Weights of a small multi-label image tagger: widths [64, 128, 256].
Rows from block 9, named by matrix and row number. Rows with one number belong to one attention dimension. Each number is 200 + 40 x the weight over its row's rms, rounded and kept within 0 to 999. All counts start at 0. After the name is the row's rms in percent of the matrix's.
# v: window attention query, key and value (stacked) (model.blocks.9.attn.qkv.weight, 720x256, the v third), inputs 0-127
# proj: window attention output (model.blocks.9.attn.proj.weight, 256x240, transposed), outputs 0-127
v.16,097,239,159,180,302,185,178,239,160,205,181,166,190,364,188,166,215,193,203,200,241,194,221,179,202,219,181,228,191,152,143,173,173,147,190,194,140,208,252,279,200,232,218,188,172,226,157,142,268,193,218,170,170,218,138,164,192,187,213,223,196,205,232,177,208,202,202,166,135,155,193,174,190,187,153,278,242,163,244,205,227,167,238,204,218,264,253,240,216,180,188,250,214,58,268,193,258,238,197,244,296,259,181,167,221,114,170,165,156,188,255,274,196,181,262,208,229,220,259,186,165,206,170,240,197,165,252,81,132
v.17,106,219,256,162,185,148,268,228,220,183,213,190,233,204,187,247,161,170,209,147,159,203,224,189,179,157,162,203,164,210,235,247,230,243,182,199,163,230,233,229,222,246,166,173,272,210,215,205,186,158,191,208,223,266,229,290,237,179,249,241,159,231,91,219,222,180,274,277,155,194,186,197,174,227,198,203,215,190,262,191,138,229,234,247,208,186,241,238,109,187,180,145,166,252,136,188,174,210,241,223,238,246,187,215,138,283,237,268,253,191,254,199,236,223,220,234,255,221,232,215,190,208,160,194,166,176,194,167,246
v.18,104,200,128,209,204,143,159,228,284,293,237,121,258,188,216,170,156,193,247,198,185,192,161,153,232,174,232,221,115,155,252,176,309,244,171,236,157,248,162,165,150,152,229,205,183,245,144,247,215,154,170,242,215,247,239,186,282,236,190,174,223,141,178,205,214,187,235,205,221,167,212,240,225,202,267,255,228,155,322,216,197,183,170,177,164,213,260,173,187,165,136,151,134,167,184,182,250,200,219,218,252,175,208,214,203,262,248,253,208,230,201,262,211,294,215,247,217,171,170,192,191,216,229,156,182,165,186,121,159
v.19,103,277,195,169,214,281,221,145,225,204,183,172,224,203,205,163,163,178,257,239,163,174,221,252,179,278,230,223,205,239,252,148,253,154,139,148,240,164,139,203,222,141,163,262,192,238,153,198,236,178,204,209,292,205,232,249,189,202,167,183,162,162,220,192,215,200,231,163,183,283,146,260,195,244,280,195,185,154,106,225,215,235,229,269,202,175,230,188,195,123,174,190,236,160,183,184,185,235,158,206,237,215,160,245,141,149,251,176,143,159,191,226,254,253,228,190,159,191,172,207,198,178,186,151,211,166,209,170,130
v.20,101,254,150,235,170,156,251,197,170,221,156,225,146,148,190,257,166,147,225,169,201,194,212,204,276,228,219,129,207,121,159,283,176,196,198,247,217,225,275,276,235,247,243,204,241,234,217,168,180,188,223,250,287,203,155,181,226,196,187,303,167,211,179,232,247,153,260,227,241,223,230,231,178,131,252,194,318,165,203,183,98,239,151,162,122,263,209,175,189,143,180,144,189,199,200,165,144,191,208,195,148,173,194,268,167,175,196,228,194,230,167,218,216,208,242,205,254,208,265,209,168,161,171,212,153,184,149,195,185
v.21,094,147,198,160,158,214,187,154,169,149,224,239,229,199,140,230,204,200,277,223,199,228,241,184,126,180,201,184,253,216,201,115,243,158,214,209,233,217,169,201,149,193,198,205,187,277,169,116,206,178,210,204,158,264,155,166,232,172,187,210,230,237,195,189,203,224,161,232,204,258,206,176,225,187,169,225,218,229,200,250,138,219,240,170,245,211,204,153,240,191,226,236,237,264,178,237,238,212,145,183,194,194,196,156,230,170,184,223,178,283,127,249,254,193,282,271,201,276,193,235,244,177,238,234,143,198,256,186,109
v.22,094,179,137,162,190,224,217,212,139,216,166,210,155,180,264,161,116,214,199,258,184,173,225,178,247,221,184,204,173,196,122,243,193,237,253,228,215,227,254,131,185,168,227,232,171,165,234,196,186,257,174,197,263,239,197,199,171,226,158,214,228,207,253,170,246,209,203,252,171,142,193,275,207,154,189,270,110,190,182,115,126,173,161,152,165,138,247,217,143,218,211,207,142,226,181,211,228,186,286,205,223,143,167,230,271,159,179,171,223,221,146,227,180,142,223,199,192,184,239,200,190,222,179,192,266,234,197,229,159
v.23,095,199,205,194,185,178,195,193,145,189,162,161,271,213,175,196,246,189,121,217,222,258,216,244,196,233,259,166,236,133,186,244,144,143,216,204,249,144,178,190,191,206,251,174,206,254,236,184,152,150,202,234,121,152,187,185,157,240,201,233,142,218,172,191,199,86,202,156,244,183,165,198,177,228,253,208,245,135,186,210,269,154,178,188,168,215,183,218,217,267,204,216,249,177,259,251,216,212,168,130,175,167,165,231,222,146,203,237,183,197,152,175,230,229,128,168,161,317,265,208,176,185,198,189,224,265,248,172,187
v.24,092,178,219,209,193,159,191,188,161,219,260,160,286,250,237,317,228,160,221,226,282,199,164,159,260,209,226,205,140,180,170,165,150,188,147,122,111,315,209,262,245,189,221,185,216,256,165,232,150,188,172,158,136,117,76,210,196,187,193,205,162,176,203,169,243,157,264,171,163,207,244,199,190,217,172,202,259,235,213,265,160,243,197,165,189,177,223,212,262,219,225,201,257,122,233,154,166,247,180,197,192,201,221,119,141,180,253,230,222,177,236,216,231,209,264,227,207,178,191,197,200,154,193,172,122,159,218,176,194
v.25,083,247,215,232,83,287,215,275,233,241,198,174,128,206,196,177,243,190,212,240,210,182,202,278,203,166,239,300,97,261,212,153,126,169,170,194,173,165,183,116,217,182,144,229,242,237,160,105,182,207,194,251,272,192,237,240,289,153,175,169,198,149,201,221,172,180,238,192,238,155,159,141,173,198,192,210,211,229,230,212,169,262,197,140,160,181,212,183,172,173,159,227,198,218,223,217,212,265,134,214,206,165,201,201,195,287,143,210,207,217,162,210,211,220,193,208,215,274,192,243,167,190,264,231,251,183,187,186,224
v.26,100,289,185,237,167,232,167,265,152,248,151,181,273,188,248,209,197,236,136,191,168,296,161,238,190,221,222,236,168,183,173,215,267,164,240,222,115,160,170,182,256,122,119,213,183,155,179,182,282,173,184,220,174,131,199,178,135,207,238,208,166,150,217,224,159,204,135,210,189,192,289,215,165,143,226,199,211,186,192,207,216,190,158,151,110,170,173,226,282,161,201,171,181,171,252,195,268,169,233,187,200,177,188,271,239,272,239,190,99,209,173,235,244,198,220,199,233,160,281,236,238,240,230,264,224,191,185,218,178
v.27,091,232,159,150,216,250,173,244,201,273,180,208,121,248,226,219,187,186,179,195,269,190,178,246,156,181,148,323,224,234,125,263,190,145,218,173,195,207,141,212,253,188,132,200,257,223,188,189,225,217,218,170,255,233,227,195,209,226,190,254,141,179,167,211,199,211,196,152,195,170,153,187,166,173,180,136,179,196,200,230,226,79,292,268,269,218,176,233,177,127,178,218,217,191,194,170,186,191,286,194,263,205,197,209,209,169,209,155,164,150,177,191,198,240,190,202,205,215,222,218,195,159,206,189,201,211,177,203,146
v.28,092,171,221,188,139,201,203,155,229,233,182,132,194,191,143,246,281,201,201,275,200,251,207,172,198,152,163,251,214,181,211,233,283,162,198,207,206,274,247,279,213,181,200,151,224,200,172,45,194,149,170,145,208,149,199,147,168,125,199,200,219,265,226,186,205,215,283,255,212,280,183,244,201,187,204,218,237,241,251,237,190,257,211,135,170,142,213,148,200,243,231,178,187,180,228,268,126,158,213,211,213,243,218,161,169,272,181,237,190,174,205,232,176,214,211,246,219,165,222,207,221,247,160,217,172,161,172,186,192
proj.16,098,236,223,211,155,230,187,165,178,227,195,223,233,159,237,199,177,247,175,227,239,185,143,230,259,168,194,200,173,287,190,124,218,167,190,177,276,139,136,210,203,143,248,266,191,96,217,240,116,284,286,166,180,211,269,114,220,252,158,194,184,203,256,201,196,116,166,212,235,197,213,206,215,143,164,214,223,290,175,177,191,186,259,230,152,146,152,164,191,290,223,236,217,267,170,258,157,168,215,192,203,168,222,189,195,176,203,218,177,189,199,223,211,168,196,231,200,208,204,219,174,155,238,169,110,152,227,248,183
proj.17,103,153,151,141,138,154,135,172,162,175,200,287,145,196,210,203,248,123,163,240,114,226,167,159,225,203,188,223,226,157,162,165,224,235,188,216,193,189,238,129,217,91,158,173,238,174,194,226,222,212,148,244,193,181,205,235,180,198,232,244,250,195,166,193,225,234,224,205,258,138,213,255,196,200,183,136,251,167,190,181,237,274,171,179,271,203,209,137,202,143,194,260,181,167,239,131,244,140,191,291,142,189,192,168,210,217,153,173,248,227,191,164,146,213,222,210,182,174,199,234,106,261,227,160,228,189,171,244,215
proj.18,109,170,183,172,224,186,200,110,130,164,138,238,195,288,229,204,217,137,209,187,198,194,170,203,231,176,179,251,236,188,172,241,122,185,174,137,142,215,200,195,133,193,292,170,258,177,201,208,184,238,150,228,173,205,188,208,290,151,199,205,214,210,195,242,192,140,205,253,204,190,135,259,153,227,224,239,180,208,218,106,144,183,178,219,163,231,217,142,205,212,240,228,179,193,275,215,184,217,237,227,240,177,257,231,182,248,207,202,202,171,254,182,262,171,261,229,223,165,198,189,215,193,177,161,202,184,177,241,189
proj.19,100,162,233,223,179,143,160,231,235,160,162,153,171,227,221,266,177,215,195,176,231,185,97,254,244,187,233,184,198,126,196,189,105,187,227,139,222,215,208,231,197,247,227,272,166,174,176,224,172,134,187,194,162,155,240,166,227,215,225,240,115,211,265,256,178,207,205,167,202,172,225,175,224,184,174,152,208,176,171,137,201,206,144,187,96,217,168,292,256,218,174,183,232,183,179,250,186,146,219,150,174,161,179,196,213,196,215,239,189,271,224,225,195,189,182,205,274,191,248,157,161,236,174,203,203,241,146,294,198
proj.20,105,144,185,184,191,241,198,234,164,210,213,234,184,165,267,185,228,211,217,243,200,209,218,297,195,266,130,165,198,229,209,201,224,233,223,188,190,177,188,153,153,192,188,239,213,204,147,223,222,296,179,168,152,247,212,259,211,185,147,143,189,198,190,199,222,237,178,247,103,169,170,159,176,189,155,199,181,233,165,214,240,122,217,209,147,179,198,163,225,255,165,200,147,155,144,177,230,183,248,185,134,133,311,100,206,256,270,237,255,210,236,153,166,189,117,223,133,172,190,219,203,254,288,158,148,218,279,209,172
proj.21,095,175,255,140,208,160,205,228,218,193,193,167,189,224,172,196,180,178,97,176,228,181,171,179,260,213,235,205,137,240,237,182,183,318,171,171,228,175,222,180,188,231,204,182,179,217,232,214,140,211,245,211,142,215,152,159,187,233,211,177,227,160,164,186,247,274,187,125,172,159,125,171,206,205,167,116,183,209,138,134,267,180,186,239,222,192,189,164,155,234,153,265,184,198,97,200,224,208,231,224,232,166,221,230,174,216,157,220,193,214,195,210,154,178,201,145,217,123,239,279,190,186,189,209,317,187,257,232,142
proj.22,098,159,258,131,261,184,171,249,196,209,194,174,243,215,163,186,224,201,222,162,226,236,260,237,156,218,216,186,212,164,236,198,207,189,163,225,158,147,196,191,95,190,191,245,277,213,171,168,271,240,190,248,218,207,226,220,248,218,214,155,251,209,259,264,214,164,184,134,292,222,165,150,103,182,300,214,208,123,200,231,263,211,219,198,224,260,166,190,245,246,192,194,184,207,228,257,174,227,192,176,227,197,205,180,164,192,261,170,203,161,155,126,213,192,147,213,104,221,142,227,183,193,240,127,178,201,189,197,194
proj.23,099,235,235,209,224,202,212,170,181,225,198,158,251,210,216,176,205,238,220,185,245,121,176,238,259,185,180,278,211,208,240,265,133,247,215,213,270,223,228,235,197,226,233,231,184,219,231,227,150,216,183,130,239,172,162,260,130,181,177,143,211,218,212,269,193,169,173,188,174,192,155,194,272,160,193,127,136,238,208,218,217,177,287,204,99,170,212,208,155,223,154,153,153,195,146,156,229,242,284,211,232,132,274,212,242,133,200,180,120,255,197,263,188,254,184,258,230,142,170,230,265,228,185,247,166,213,226,169,231
proj.24,094,133,201,190,190,204,286,202,179,164,224,267,163,187,213,84,240,129,213,206,172,206,155,228,199,237,215,184,234,228,139,162,218,194,261,232,227,131,218,169,225,186,154,183,216,137,184,209,143,264,232,174,171,199,191,197,248,167,167,172,186,212,197,201,233,300,142,231,145,209,176,242,188,192,208,272,151,187,225,163,165,149,184,259,222,221,192,204,191,235,186,135,174,171,75,219,150,208,234,192,167,223,240,213,198,250,224,186,211,185,241,154,200,156,187,133,131,163,243,203,217,233,266,183,246,155,173,170,227
proj.25,090,148,196,197,178,216,168,117,166,229,181,216,203,166,170,150,231,226,232,175,160,191,230,167,245,195,212,192,162,194,231,181,210,215,226,185,190,171,258,236,219,178,199,199,147,246,171,319,252,131,180,200,192,179,190,194,188,167,98,195,199,170,191,272,215,206,267,229,174,170,217,231,179,231,192,147,226,148,156,104,201,159,166,130,252,266,268,271,180,218,161,268,248,222,195,114,259,194,183,258,262,195,210,199,211,160,138,173,186,277,212,229,161,229,232,212,246,165,209,152,265,158,206,203,214,167,182,212,143
proj.26,111,210,152,212,153,219,215,150,186,216,222,200,255,148,200,147,160,249,196,185,223,206,182,204,254,210,235,214,215,214,232,174,154,169,178,148,250,241,300,232,201,273,221,185,167,151,272,187,155,164,187,182,255,308,202,179,276,137,199,214,215,116,288,198,173,253,204,235,177,219,159,163,203,226,207,189,119,174,184,184,219,215,212,263,281,257,161,168,128,254,160,198,119,244,151,198,188,252,259,221,228,242,202,214,193,139,187,196,262,201,231,210,186,254,216,292,238,207,226,171,165,163,221,145,184,213,184,171,197
proj.27,090,122,196,304,150,297,229,169,198,164,208,230,264,224,148,227,209,241,254,156,183,154,134,178,220,134,268,161,240,239,261,166,108,235,178,177,206,241,223,209,169,226,232,259,194,210,141,202,289,227,226,207,136,162,199,180,199,236,216,188,226,202,247,162,168,203,217,236,172,182,201,218,232,160,221,296,240,142,116,160,201,233,226,186,140,188,261,180,171,225,256,196,235,183,187,273,103,228,208,242,142,157,197,156,206,153,160,266,253,241,189,193,218,189,229,205,198,224,228,223,162,235,136,248,159,225,253,197,191
proj.28,091,207,229,183,191,154,263,239,203,192,193,224,128,225,206,198,192,217,226,179,129,195,178,234,263,257,234,178,158,230,221,186,200,210,210,175,213,145,170,230,203,221,190,124,129,170,229,254,207,230,212,172,170,263,199,175,196,194,171,154,153,217,111,234,246,173,143,201,122,194,170,143,202,241,213,218,171,172,100,240,191,153,263,265,225,156,258,197,202,147,177,212,198,213,258,206,227,262,157,254,213,186,201,138,253,225,151,131,229,214,235,222,218,129,254,168,188,278,228,208,162,249,168,177,145,183,236,228,127